From a checkpoint of a small contrastive image-text model: encoder activation silu, text encoder layers 10.
Rows from block 5 of the image encoder of a small contrastive image-text model, named by matrix and row number. Rows with one number within an expert belong to one neuron, the router's apart. Each number is 128 + 32 x the weight over its row's rms, rounded and kept within 0 to 255. All counts start at 0. Numbers have three digits each.
After each expert's rows are labels from the 100 images, of 14976, where the router gives the expert most weight on average: "colour at peak" is the nearest of a few named colours to the mean colour under the peak; "strongest on" is what is common among them. Only what is clearly more common there than usual is listed. The data: rendered roads seen from a driver's seat, with toy cars, trees and houses. In brackets: how many of the 100.
# router: router (encoder.blocks.5.mlp.router.weight, 16x192), inputs 128-191
# up: expert up (encoder.blocks.5.mlp.up, 16x96x192), inputs 128-191
# down: expert down (encoder.blocks.5.mlp.down, 16x192x96, transposed), outputs 128-191

# expert 3
router.3:193212131162126097121125129135128071154105175161124097177108098101089114132133117172184158126094135169185168104149158107128100131115150149186118107166086142095155051093150135151116173119172116
up.0:101132141143089180151061057178116138126133115212165160034140069093142140142093140136132110205143096201132145158152151105174085174173090126087153113071112127115141151183059116123174089131090129
down.0:101123159126112136126102148207071103138101113159128144167163083095092165098125159113078134162123136127171099099115148093093073152159084146121140073100153104083101138130126140179164058158065098
up.1:093147157083093147128144158202170159164110100204116133131097117114151135166107076123100121140159196136161125116109111096135112148097128109168150097100145067125152175138106109065137075145108081
down.1:151118197084094151100116168163081130125105071168091096123104080119141144095110140146077077176184231057101098095139133083107152192144134144141072071146124113092106217115150167090153138124105111
up.2:115145116114074088124125156094161092166122092149149162051088108151115172133123100118085123125133142163120138104125126153157162128091163153143113111108152119072110165141153186098111151133134115
down.2:159103096128120097102150149173112068111123164128143111128128093087150142129135109139134111143168125051159161118146148122102114085113102167103117130172106111099091166104153193141130172182113159
up.3:152155120160123121112149107127124108158127141141071112142146136142146152162138155099120095108106136115139063078131141134112100163137117140110104160144132087124129114083141140175130114155119116
down.3:117078074115126088109161127096124156103092150079176161118197144169133123145110219098125089130073165147158091154179141141148137097070106116141153146128140179151123129143083146090163106179149153
up.4:129133093131113099115141119113102142112119103087130077168137121117134108158130180124120125102130123128120038173157169150140145085131137138133147141134120108170103154126131120119125130185173101
down.4:121078109124122123189163118088218142094098172138121104110196136185143133213130140103075102104082108133158110155161157169129133086122136170127158168117112164130083112120106129062181136149121154
up.5:104125139121135117147173100137141131107206167193122164153130138146154136146109129143167124121110116133132105157102134096082173195177088129114075126153143103135122065131175070149111112017119140
down.5:114151138090208203118101096017088140132131138137086130095111179110091130111170084132142149142168128107129107178119111126142155111132133092140157093109025151177128172229171119157139116098139182
colour at peak: green (44)
strongest on: truck (96); vehicles: two (81)

# expert 4
router.4:164146098137085117125128086106106129140110108096123103142127094141088125129137165066108077116128104112090127080106145107086094088154125122116089126138101105136084166144083160138153115163096102
up.0:178184157105070108114085092083101067109117140130122087075074061078101105129132169167113163204164122114167113100088151100106155114116137125155163158159142174165167162083131112188116161148161145
down.0:109122102160104101163136098124130118115135170109086071053132203135092122085124156132137080137182130112101134175116160112091112102208118160115129156163146119131165147174123134149134170096152136
up.1:125138078104076106176093109105106114094122096107141099094078072089102111115082182164106153134169104158159114136129180096154155083157128193159163166174156134171194172149098153167154162148157134
down.1:141118124142103133136118122157097067099143097064126101082165151120140077101108152120105091137173111119104129119091146098137137148202127110088129129170112162136106143132101136153172152096165140
up.2:094107130107142082184118123115161175133110180098120109150151134097129078130122060175167147100154103158149064121136094159135093104179135125134156099117140110139122121143136117114127067185155124
down.2:171110103144121131098118137075135157103140129149143187182142052139143178164136132096147162120120132171129140145102134104140096161092172152112104154123081067126105084124127149108163114147170091
up.3:090129131144135113174153115130174167152147157102097106181168123098153091154112063143216098119119107172126129104164101125154060115149160080154134104100141085165087095151103111122140121143180146
down.3:132125155123137112168139130109132088110155141138144160192141165121144124140123098120221152090028079096142129119143119168115108133075158095120115077081095097151142121094132155098120111167126119
up.4:137153126111081108133103081123125081093086114106120106079097076102116096112107132151078138154183155148176083107130145117131152121169113156167163168174150120153145171126102127153140177177181132
down.4:174133092122132114213127136102112124111147116092108060045101158154135113118117126105091102142185103084112120137121182130140129125211098132104114169176143161117133150135106138177126181084160158
up.5:125153107133103098138181130150095143178102190128100083182168120122102092139057098119190116115116081161119122140141104123112082078112163128155132102112179080159113156132112162124091113139179140
down.5:153102124180118102112120170071113108094077097150194176202137152127119128166080116149129113067075103147148154162131147130111118116118163164109101072122066100115098139171161169081150109180108143
colour at peak: grey (56)
strongest on: dusk (97)

# expert 9
router.9:116070163063056123099141121094141176136205089156131071108100084137117127119078106104119114123156147121100094172101075138147167104103156085100118147152162135120117202145182164136124157094146174
up.0:102118105129179112155123123142097110140126172128196109185215157093126183217132125219186158125145145149097141149153075108154123156146142198150144136186160121110084112156136139124107121096139109
down.0:110132175164212095189140091145132091092157169121189108106137106123120111153192116124139162136141094106073148100182133122152166152160134117103133160163129127127137100198154076107083169064103124
up.1:128144098117132132178146107103129126082130107147150144144148102138147158151187182192161096138038087151190139132112195105135163156120120124086152128067097147023105117106096137135134131095140107
down.1:169090163136132135087161139076133142142109081087144146119147067157155109149180155126131172139089147133158118121163112106178072175051158118163180146123109141127132144145116120112126134108150163
up.2:190120130156121147148125116158140098118112194094132184168171131139183121184157086081141145122134108154086160108154158224139155129189065074123101099144145121158147096167117140139142117121106105
down.2:166164079161117167156090134127068068086132165099151174122175187083122172108191153135168078174084100096118117131087134115082085095144129118141147121091091169176099065156111120175095121145094095
up.3:140114144076047081150109108083153125080111110124186136117166086176153168139117111145111133174070114176193164136149160139175170152135169123125200134116140125060122133082166186097138146114144127
down.3:151077147113126102160148165116144135086153131100142154153098114148191101148118096133117094104077092099133127193106088135229146102113133042100161141126169150114136143134111148099128127129171129
up.4:160167150138122158117129121197163142124131118129154155136153137142155189163118151093222082134146136162127161173078106136140108094109075092085076118119160088153107142152176128110114126127087118
down.4:146129076136115115099155127175062121117133165088149143157188168155140091211173111134132155125136190153159133081211227132094102112160129175145188134123136149099125065082116100128164128158111078
up.5:108121114116117202129120069080134110089123131095143087125153075112135115136149212150115144174050108199174121100165244126151145112169144103119188114128132129067185149141099136148174179140087139
down.5:189090103079049166081123133114127129066103105070159172130149091165142123128065143131133141132103113143162125155130128136208160125113176082149101133091144151112115181101119178083200159103172160
colour at peak: grey (45)
strongest on: bends left (91); tree (75)

# expert 12
router.12:105157126151180115132090122174132120153153148194156155099186063077096149121151156130161105167168118128101145133155098094130084171126103146147151115148125096109156098159168079120148125101122104
up.0:123183122110142172148121179219101110162130200112164106129145168150156126163162108118174078100168105115129166081141125146069114165194134202154156118160111123133125142161120053158097113133165067
down.0:096098186068108135137124129147169138116159169125144104112093118110128151083130113192131160096054135128174124106144074129127159131112121154160127132136080147140123124131138123160148142122130172
up.1:104149107112134152133133130133169128140110134182024100155146180175157133144133080139118162109113123148138098084082107127110108137129196104119120185080080067097068146117085161143115096140098061
down.1:137142113120119108137066102157159094177170104074025030103154128139135113110128067100141152117169070111087100115153125103140182139208145126120112109136141092105166153181114138144158160145164103
up.2:089108136071118117105152135132066155082164109103125104136142208149135166167152161164106097118138177078114045146125081167119089118170093153090105190119128128180099137143115122125095059127087163
down.2:102145160118169170092109118086098146154118134095131066108112149122124154169098107134126144076123033104102116106116101134086138106227147159095131102191094174137110157160122105148116159102144121
up.3:145120168029093153133154153123145139116081111102047093102088137183190175128135103108021151142141189064154105070131120143156131110106162136123132133126142066108090177135114124119137083143120115
down.3:115145102141112115120085094125143142167137099099081104159119127191093098115135118056145084156150048153052139110161117102102134118130143148122117104082113133078099176196081110084141127120142114
up.4:129106122057120164124164117128126162125098121153010081118134162204192128160130093122066145128120192117125098091082087173122105137151155085115125125081135039127064174140073154091129038140066056
down.4:146158118160154114169084130180161119157142118107107055126132171155110041128071118080120149149117048127076133085206151142081088126182181138108111105134134123101116087127120092139112101133128110
up.5:144127127115100134150128093137163154157111153153105135124134130121160143129154121172125129111147144162132155056136108156110139140136131099147095108074131142145145130082077152135096123164127095
down.5:115097157137151070068130134146129103176142117146111097089144157098077091112154185172165118161084183193180093146130151134128123108148129179158154121143141145113106109149098120127155145155103116
colour at peak: black (97)
strongest on: truck (100); vehicles: two (85)

# expert 7
router.7:119088123110092163126182132095131162134099146079103071147141167145132146129147106065113073119156164108094098088119179165147135119160152104110136150153113138118095147124074155073163140186075073
up.0:151118082186127140127138144100082069068144172148110141170166162162123098081106170141119109097089090094124086168139122147103142114145100122128117074118198116127085149119134089178180127098104112
down.0:176110131172105104160080133125145084191120067155105134123129156131130160147122145047127154137143095101107176161123110115162147152129140081172078124129136123131153197148115165106118162110130127
up.1:134107124102111135160173146140130145123146128186130119148087112144077093111091079115154078173133125092118149163104127144126157119128138180093106092176176121108121109153162071152076109082171106
down.1:084155134135144154165132117171092090064136174077118104172094188113145177152170125115104141107126125146121105142076175061145125141165166099128122142119108125126081137148134158140123095102145136
up.2:126092080069082081101162127089141104095106163090160106166127117170116148134118110181108073113135142121162126190107103106110129105117127119113104126081142082133137139081150164115092106140141092
down.2:149133083092142097153160128154136130137102111120117139162091178134083122092128109100126172119120151071124174109161136114137134180145197144109100170094077098111121146112208123072116122162209147
up.3:135099126091067139101057127148135096112074186066132074126118103153114094077121136118114120104120133104152078159164090153071138146091122137156128136132108103108094132137158130122178159131099130
down.3:137147126112099085084160200085119119070114147130134160163145167138138110060131083071103140074050166089151101099159125124149122150069176124145131148108126054148125083117164179115113111179124141
up.4:157180158127101114111153135142119142145068126113085071139147075147101114155148105105097197116147122151139103112118142086149066121140154132188153088092137078179148093142123118119120072189133051
down.4:187122079168080098119153159102110113138138129131143121110128134142090116184126150114136135084071169116127127127136169200188164093119147082103163166085106078106102121093105150121084143220117179
up.5:107146072153098115136129124155145127152105135080116123149145159118151085147086128174192121049085077170160177131134127141138154063196099101155116101145124102138118098165120164177112137160104096
down.5:105032117134162149078097207125134127099098093148181138152080153165117132148140069138099120155072105146068092141103132162130127154070120099080057150131113133111117155103161132092097136162163161
colour at peak: pink (49)
strongest on: truck (90)

# expert 14
router.14:111097126072072166145145155096168121072166087111141119086102141144172167097142121107084108129054121099127116165113139143123118134109118096064125116118154143141135154153149125122181170142110148
up.0:104124175109074158118077126119153173102127117117159125104156094126158131089111121112122121149053149084130120184138129121115153150119101072070122116106172118090138145148154161150141125137097179
down.0:112148119168099164125100166147197157161124125168103127153152108134157150106095089086163131185134115148156127151077133116135090144078132170166202161134111138161095117087150107113099074139126176
up.1:140126183078174104144082127130151118124105121079111100123062107128102141121122110122129157137122125204135143048126118128135157150111163203169148061116140147113121054083132163092071153105169146
down.1:111113156151113107182117146161127128140184121150115101047091101089051129117137129145077144179164117130147147127115122102130152146124156119095163116144146211124131116149118106199095175171113075
up.2:122134103127185100138173100133153176144090116107145181142180131132140159109155141097161131143167112141120159120088132127170128085177083151167110169116118114127157101126104078084147092153167136
down.2:207126123140119061097085153187109151163105124154145156180167094099140126114140127140111151108114094181161157138116154093134159030121186119123173138133126105087203122132139133164108134082163114
up.3:163221126199162151161177085161088114143057161136119144173148114114084139123115192145181151087146101121119144068132129139109096148192117121136142132125114090132075046111114113162116074094126147
down.3:141164135130188133132129137105153146138121161113153079174122093104137129154115107105182106116157087159100017146155115140153067115095092006155122091136052054120126125134177126096091099090094158
up.4:099103147077066194164109141112173166097146151131179130125149066137140113094119132115083084163068144101161137143185144145149122202121063100100121119149160122105114165167167130153152142132115176
down.4:145160111146112169166150200092170169123112160155121149182168148097134107136130119129145118160131104100157102109106136091138080169123128196171164155094126096167085133117169127087118092118158188
up.5:164111148061050141118112142132145129121102041129136151127106100161117072105093085130140117138070180097189100149143144173062108120116148138095125133136151136083136127116137200163126148153147118
down.5:131145170159139123100077128112084167133163142134139114102139077119136112114057126084112130179141157083125069100058070114166134143118144189135120150123192179148104121133110196124140120138156188
colour at peak: white (68)
strongest on: snowy verge (96); bends left (62)

# expert 10
router.10:133050125080138127156169119135141192126144096116078111150110163148136133130101142067116108111126113101115147139114129153106137124160134142079062141092141131147080127143063080134163091101100130
up.0:171131110145094072126153112084137117106182144116084141115064080133142107160114101119142186105094122112089179144124144129135177093094165079089143141128083084158137137119150144144075108149198121
down.0:136111186104173150135154087094143142140108129140137136120057122130126148156104112168172134146099183097107114124113126168172114082166139074111085130148185133145102155149093142162096079127108122
up.1:173137124104165127149148111144152065158173204158108126106096121122080093154103096164120166150140166172155118128216169134168184135156146177134165088160102156118158097133112112168091065115215122
down.1:115119204103134122097178166101130127105159122111132076078144124127132154153105023114081120087099166077144088065151154123116142066110158156150146111146090143122072155107184157139188126123146136
up.2:133168103133095129123166105118203124163085118138104117150098069130098106149114085188128158085123167178151073093126090102126151147067171137173167068151119095092152111076138165098076117134182082
down.2:175127130095140091141116087118131087089169149150093124121121104133116062135196213124132171141096156111080129180097158105090151105129127129114115224132075117120130111136115120134134111122118097
up.3:151130114177158170120113130122181048197168118129120170103074124091089088074068105096158150157052140153081145163149091135122174109112123069098133129151121126152131146160126140152129124115099112
down.3:134132104129126154125150047117097128174074153138114137162180143141175179160178176130125153149149106144186122213134116143099093144159116131081203061118125072195130127136120121179112101105164115
up.4:155145140065107130105120136120154139069123135108156126139085146147114135157109094145110188090052153153154073140128085147119165128094184134149120099131110131087096082121167160119083147137129115
down.4:167152179093148090112095150161129163126160107134153158142030113119129112111109183145155095141095152150109138124182148142106093137135115128145111145154152105149090063085149092159159158140115156
up.5:159177164056148171105153137126111186115224137137141069134099132119133120186113150132103112117147160131115062098091085117116092146136146138100126134110140071122112114107140157070106077145149136
down.5:156092117123169131125087143093150173097139159135091112118169155159123125156156182157125156149144088110150123174112094163187140205097082098141101193123117177160155147100122142092122176105092097
colour at peak: black (35); green (26)
strongest on: bends left (68)

# expert 6
router.6:092103138172161122099157132095080100120063135099087081117114131183119097117167150136080173078109174103155105145161151159095132095135179146150077099109100153153138129084086110136148142146154138
up.0:134157119093116158135090141170160159205124179080151137146128118140151118129135098066090118140142116183105145144146160128123150191197091183109116067164153135105152109159133081168085084092096112
down.0:101090139132167217178138163120147151113105144108161117100099120089178119150124084127132153160109118084143116126137145082124152142119089156090187174110122125135101123095102152150082151158162120
up.1:156136125119129126123133117134164140168150080166204155175117135141145135140086120166174134079150109158109145155104080104186131079093121046092096162166094124137147140132169149166099130129130175
down.1:120148157082143130161155081118158140193167109077185081140139141123147120113076072114130112093196102114141168198128117087114095151155070134132095134197110113095151117111179119130062183071098170
up.2:130103094134200134132152118138087117085085167084084090134105107092082085085096111165125121103077164083105141121155136143129139096140089141097104125149062095160115083147125115164103122176077063
down.2:114133107135161152145078170181150150168136142087138105148151145054140128108101121134091130149144109094087127080133107117168116114147132124185138150106054118147139144157180098131193058077121143
up.3:091152098158126081148182163105161117128096068096124151112144121115110146145146134151163081135147084099094186132091146190143066116099127113092116152065130134149098125166089117119143145160126109
down.3:157116091148128115122141121108060123048156177127100063119127170123143157120128170129145135091116136120162151197117147121182126116115139122132129176143107138150178148137048128099098189079134137
up.4:154098065139121095101172128117119113127158112146105124122141125131130123130141133135217058091161114090132123171107129120139094121088109128121077143106109160167121094194117103142120115166101101
down.4:146115081126128113104163108069110138116147113102134183184144145141188161098112131116156082116121072089115113168133185095119079100132116117139090161108095110115156099140132080111119138135126144
up.5:123120156146126128188108208136143167141146071137112142089087094135115064099049064089103122107146172125143122107117080156129130153112202106159105115147140133097100083129150147072110140139135137
down.5:081090141106084094157138177092146130091172116138113142093162138161126110094061119127075116167109195129147100158110052188169123145110144141136113109155140168130063128101105135167127148113155156
colour at peak: orange (43)
strongest on: dusk (100); bends left (60)

# expert 1
router.1:117109154131111162144130167063155168118102090135087068105066143129099157161134159163094148065096159128097106159139095165093132114060170134141125111103114154107100146145127178091170152103145127
up.0:096125160121182153163134136119150167170164132142125114124122127126130156189126082094112134114213147146097129142093052108130138102099149165127177138185173100133136142114108077105053151074184140
down.0:144168148114169168139080143116146161146156098085100130128093048125150106170108118081108133096144102180151148126120126126197178162168144070129109130145107135098161168144101101097070125116200113
up.1:116131151072153153152123155130186160174134139143131123137063094111102111137136080158079170132182137148117133108114067121144148103086152172126170120174172129104154142115125123115067150134157123
down.1:134116115157132118132134154125171173144121132130133174141122047147133122141129097107111123107058118144112107129125107078164182138210106093167154108116142094106138178153077118114120104125142151
up.2:124152126131096072128143102112108124113106094103127122181140140054083070112117092103149136068126103128131135149113141167196110101165138109119112086139091103074119095139171172142153104131100159
down.2:161130095126106097070102100100081066025106183119120140156137134087105115132173169199185111150130114122140177171097105167125129101084145109120103185141100175142135147105188175161109123151152159
up.3:171130157139106111140135164168096071162135124157144200131097130134105047077076102123155086104102086125128156125100089116114114130103113132133064125098114104107129089111135154144093116139121166
down.3:089160118212095149161115141157123149119095147163154139100188108112162130101150142062170157166113108122081118166115154138122108040119104058130131118160147165152099150153122108166094081177168094
up.4:173160108164170126106134081131061070122103177075156177129152152112196131124156123118160110157132177149127138120150160139094142094180106120143154126142054145160199047142144097108155117172114051
down.4:172095099142167144148196113124165093130113193174106138185126213119204099167167135159196104078136082111087164119132133093102151168146137162125118133133163143113113139155075123114099114072203118
up.5:172162115138146132026124160141072097102102173116188163152193159154169173132165141112160085141127138150143122150142166118105086122195114177186132126140070092196212076119124111121135158155092103
down.5:194182101163140131108154156114110135136157149128084157233186158131125152118200099123167078112132095128095140105129158126137083156134129131144103169131115111097106117124109140122138125111156144
colour at peak: cyan (42); white (36)
strongest on: vehicles: zero (52)

# expert 11
router.11:110102103140107148159179162102106089095108102071128096143142129140127132141152137123098111159164135101073175148146141160130142081154087116063139152101102125131097164155101080146175083183084119
up.0:148203141116052108101083155129119127112140119172165108127072056146107106122108178129124184112141112145127089097136123081116130156120127143209167153141123116167194111099164189182084176104136190
down.0:128133165146189119172125062118079089127174102123152127088169159146095120095150109118097172127117099092099114090088155101129119137175146090141138159167175181123094112152074140119122177142118077
up.1:130183154146165162166071088169145171108099134116128177152111072101093035133084100125102144078063132166174107079172093074113122154120125150159138102150132094133125100159159143113121081131126119
down.1:125132081156129084136110203184138162098107187141104095141153079121090100101143121084102082138119129122098151127151117125156089160162126123108152122210070141145154115179178161101120128087142142
up.2:098184122122173216136119178185147171128120140092176177150141136092101057123114098074143110081072143151118144177191155121175122076145147175140183091136139071125105156168145095132132097140093102
down.2:113163065093122114084069157163115115119133121102134139186133084102085084153075156109134091112130112124179147119112155141164140207182123130108182041149160095175203118109131165130166105140106114
up.3:136171114120131139122101150153147110102060118069148128133112088106108048134145093150103151056091086203177138098179134105115142112115152186121186096164118091173133122143072122104122118172095134
down.3:054196149119117117149108128171096139147187153137102123124135112065125111136097113085095131155137112138090150144179118158087116211140098127126098107140179093136164135161144110159166144080100098
up.4:100150150119112138168119121186163137173125100090133100157149075145110114152138116162086193111091143135135146072102136094082092136162162126119107120139177105100103096174180112153105118136104122
down.4:080121156169195142178126122094193152134092126101158120144136145133134124174071101106163103058085072128131118107159079102107087130134089130099134133127159096189131122154147054144088141060135164
up.5:163170162163124150112127165196167179099098103117137214168080071124145064143110087106126142113102103135129180119138134075063128137142081162152190111124181082115142103146050104073094071116071119
down.5:116115128202107084156113117131153142133147125095106057106180131123140112083137138087149097127106127194126090105111123159127107176156157165127151127132149148144107069189054121152079121147095110
colour at peak: grey (45)
strongest on: double yellow line (67)

# expert 15
router.15:124125081144085153142131151132147149162147159102121083124175113146120159131169125075076085079114127097096167125123167134184132121160072065096169125136141119064087218154126121145156122135084109
up.0:111108089126160124094120111147084133097153194087121120119165150126100114140145182217193100058096125151112071142133109141190123105151132108153107133117060131214158100161122129124169126130131136
down.0:178131180091075131098088094104120132154100087147196177124090118116176133086098155137115156192115145160194104081161118060140178123116155159127170060110141120105150141089136120117132157106148157
up.1:141096132113146105094103113077130128032105118079173092183142127108129104165151190189138147121128107134145059135135088093141099141118121110202125134135055123150112121111142201105131098130187191
down.1:138140096093128165135088157183160115124089143117143165109099154123130141097089145122150128143143114152172123146133151052115158150068141117120161085050151145202090102110090146063122128189143103
up.2:133170121133106086181077149150112138156133128118155133164113126166112094146085108159111145133124025153139182100162113165135130097177116123096164165125160112098162071117152125181049105121102142
down.2:106161069146160084147128089170140129169165095147126117134134096122132124134137150122110112062110168171129157144168094081097151132120084180157189151101185128127143128120109048135144130121130126
up.3:136169066111118083116144164166084105164114176105101165148115125111072107115031052107146094123074139153122102121110078092131142115136113114135080133137142151124180089131128153163095068154160097
down.3:166126162120136142160086130095051157131131070164143165095129062131142142132140155109107115159139149111161132125124069097085139146088108151127153098120126138058125154107126143086123158090128168
up.4:178091108196133075130168121125161163120110125144143197145131112176182156099073131151130119074060115120150103150128088050120108104088113158168140113121122117157153098109118172120047134130125152
down.4:138139167169118139135111134208160133146111102097153156101144120106093090041136147150100137133157065209148140105126113157119088125045128099093137157151130129139146077098080114113133112139136171
up.5:114208159126147111118115118175177126150111159070119113159184075141155129148142072126171148121122136197178116074159154063103127167158188180187125060164114152140135142085149128103098117104148118
down.5:100097095145074137086137135152084117115175077118082134128097158116099086130101082119082118144149169124139154190129133159124123106125200107067096159124110184145103113113099137194079093139129061
colour at peak: grey (54)
strongest on: snowy verge (90)

# expert 13
router.13:149062110137069195139090058132153126168134165115171210081157102128201167122077147106110123145159067177142114146117172161170119080119161136092131134104144124061146142156083128139127139135082123
up.0:169125172121131146130126124149141186109092133036075122151159144159165146129159176110090135117154153142170136058167137203130116099145131160170174090098115104218116162099049110092164079211107127
down.0:154161170162086147149172139157099111117155194101086077111118163077145156136154121112145103142190129095091152079131091109050088150101105076180101111135094099145130163130153113113167090110116121
up.1:095064095172134100175101134117108098127142126098142149097163155122178154130170143120115094126126099124088148122111149122146121100194057127072104150123112152156157118201060048172142121144100119
down.1:193157090128163097154217136151165083138162156087108107148096144097130102124102135094129135068127129119118133061145194046040099154063112122112113128154076102164114137116132133145104112150149094
up.2:150133071170048109124121145146178050140124132173142170138108108152137088103074128179119172129157072194127174171172159122147166088095174132093165113133103115094142137110125122171115145113167113
down.2:095096110054094136088091161105110131155125097122120115092131102114100126139103159151099200144141156077190114152120145112240155099136165111085123161124144146074073108108141164124161104115153144
up.3:079121115123120135168107102192143104134191140185147107099130111122134154140094110115144149142106104107091149172114123106129097172142089143056126167161161111095103113193144074171125104069075071
down.3:174135154144172127144166123172116093159127162180077130155141170105121167150187135072138144121228125066127172092075167122093076102079092119123119149151099074177089127105123033143095109177133079
up.4:111170121110094176119150142118115180107156128104067165144086076082062082167109143146132192140085107149144180131164188172163110127132148135154079173117128143125175103101084152112183111180135179
down.4:111152117099122143161159101118098095146084116138114106066164113111099094099105157131099156102083122143126081114178118171176214135147149138151138089066151140130068135115126084160207145123104125
up.5:173141032161080114107144135142143110143137167149135114096177075137188162136108095203228149133156079125146162143143180094130113126117136152136152085093096149119134045145129096142139169093125098
down.5:091109142144099122054135145139130156143097111094109160195109172125115080082119154093184173143094178124147136156164139097157160093135146090107106136093174132077147110086134155167129049129131088
colour at peak: grey (48)
strongest on: vehicles: zero (90); bends right (60)

# expert 0
router.0:105062123094099156129212167123161100097132142093103111148147123131129162156154157072120051089141090113139113138098149142159113145136146091090121130096135129075113212148070138121164128150099082
up.0:188186129108100131094115099187136143071133126178147171121127104088131097139076053109149109152070142159178137136120148163149112132158106142164159124051151098116134165076112170141183126143100087
down.0:200131143080106143132117123183087075106128131146169081170182129147062113152098131124172150131153101118157126086164166120185127105105148068085055164155129094114099123109156140163135104105110106
up.1:099144168119164119110121168161141121100096160112121148146120157121136162109130105193107166086075173189193139124142068160139144112167099190173147137142114111167092090119104102099116087148162097
down.1:142119109115057105075082126162086108090133121096102137113085086157115109086064145154128109141129131126192149146126124166131123104133149113131118164143165157142131131122172066147094085142147125
up.2:141140130134113147126148125146072129069140135138132102191116159128088114120156080141075109120106128080130104103129163104154105131120191040134092149112093065104158103104168131114168134158093094
down.2:111147157075140079067090158141096129107170151120133123145099109133120142165145157124119169124116193134132185152149093165215128122120157112094094130140080115072076097050185179108163160111144147
up.3:175148107115165101100132170186137164078053129124097109196185114142125122165126098126108098111117200110138129144124081191151078132110129088119108133091159073141122097074132128062194096172118081
down.3:162159095092090069122133129182125117157104128194120116152142103096104113085111121148160133150114164088078183086081174164232111117122155091061108155092154129143132139086150104103132205101142133
up.4:170159147079107108079144131161153115097133076121138094202105125119151148197152110158162173108122163105128153110108130119126067116128147099160134154100124054137160088094163166108103141156169106
down.4:117134034170141080107103163106120087193144071120098170133194143160111153082147210126129127180152125176098167214107178152143141130158123172154138137139126117158090096119130114119126119144083120
up.5:127204148134116131077107112151119080165137165159125090168142123054091097120123131179179155148141135127150173080193125046128095116164096158159182091067113111118174090115094118107110115139181081
down.5:144100097081133146112173153131108047116134153126099092089131110142097115104140085152105137074156175055148109113138149117132151114144152103150138116161124104067125140143149199095143124134160088
colour at peak: brown (66)
strongest on: snowy verge (66)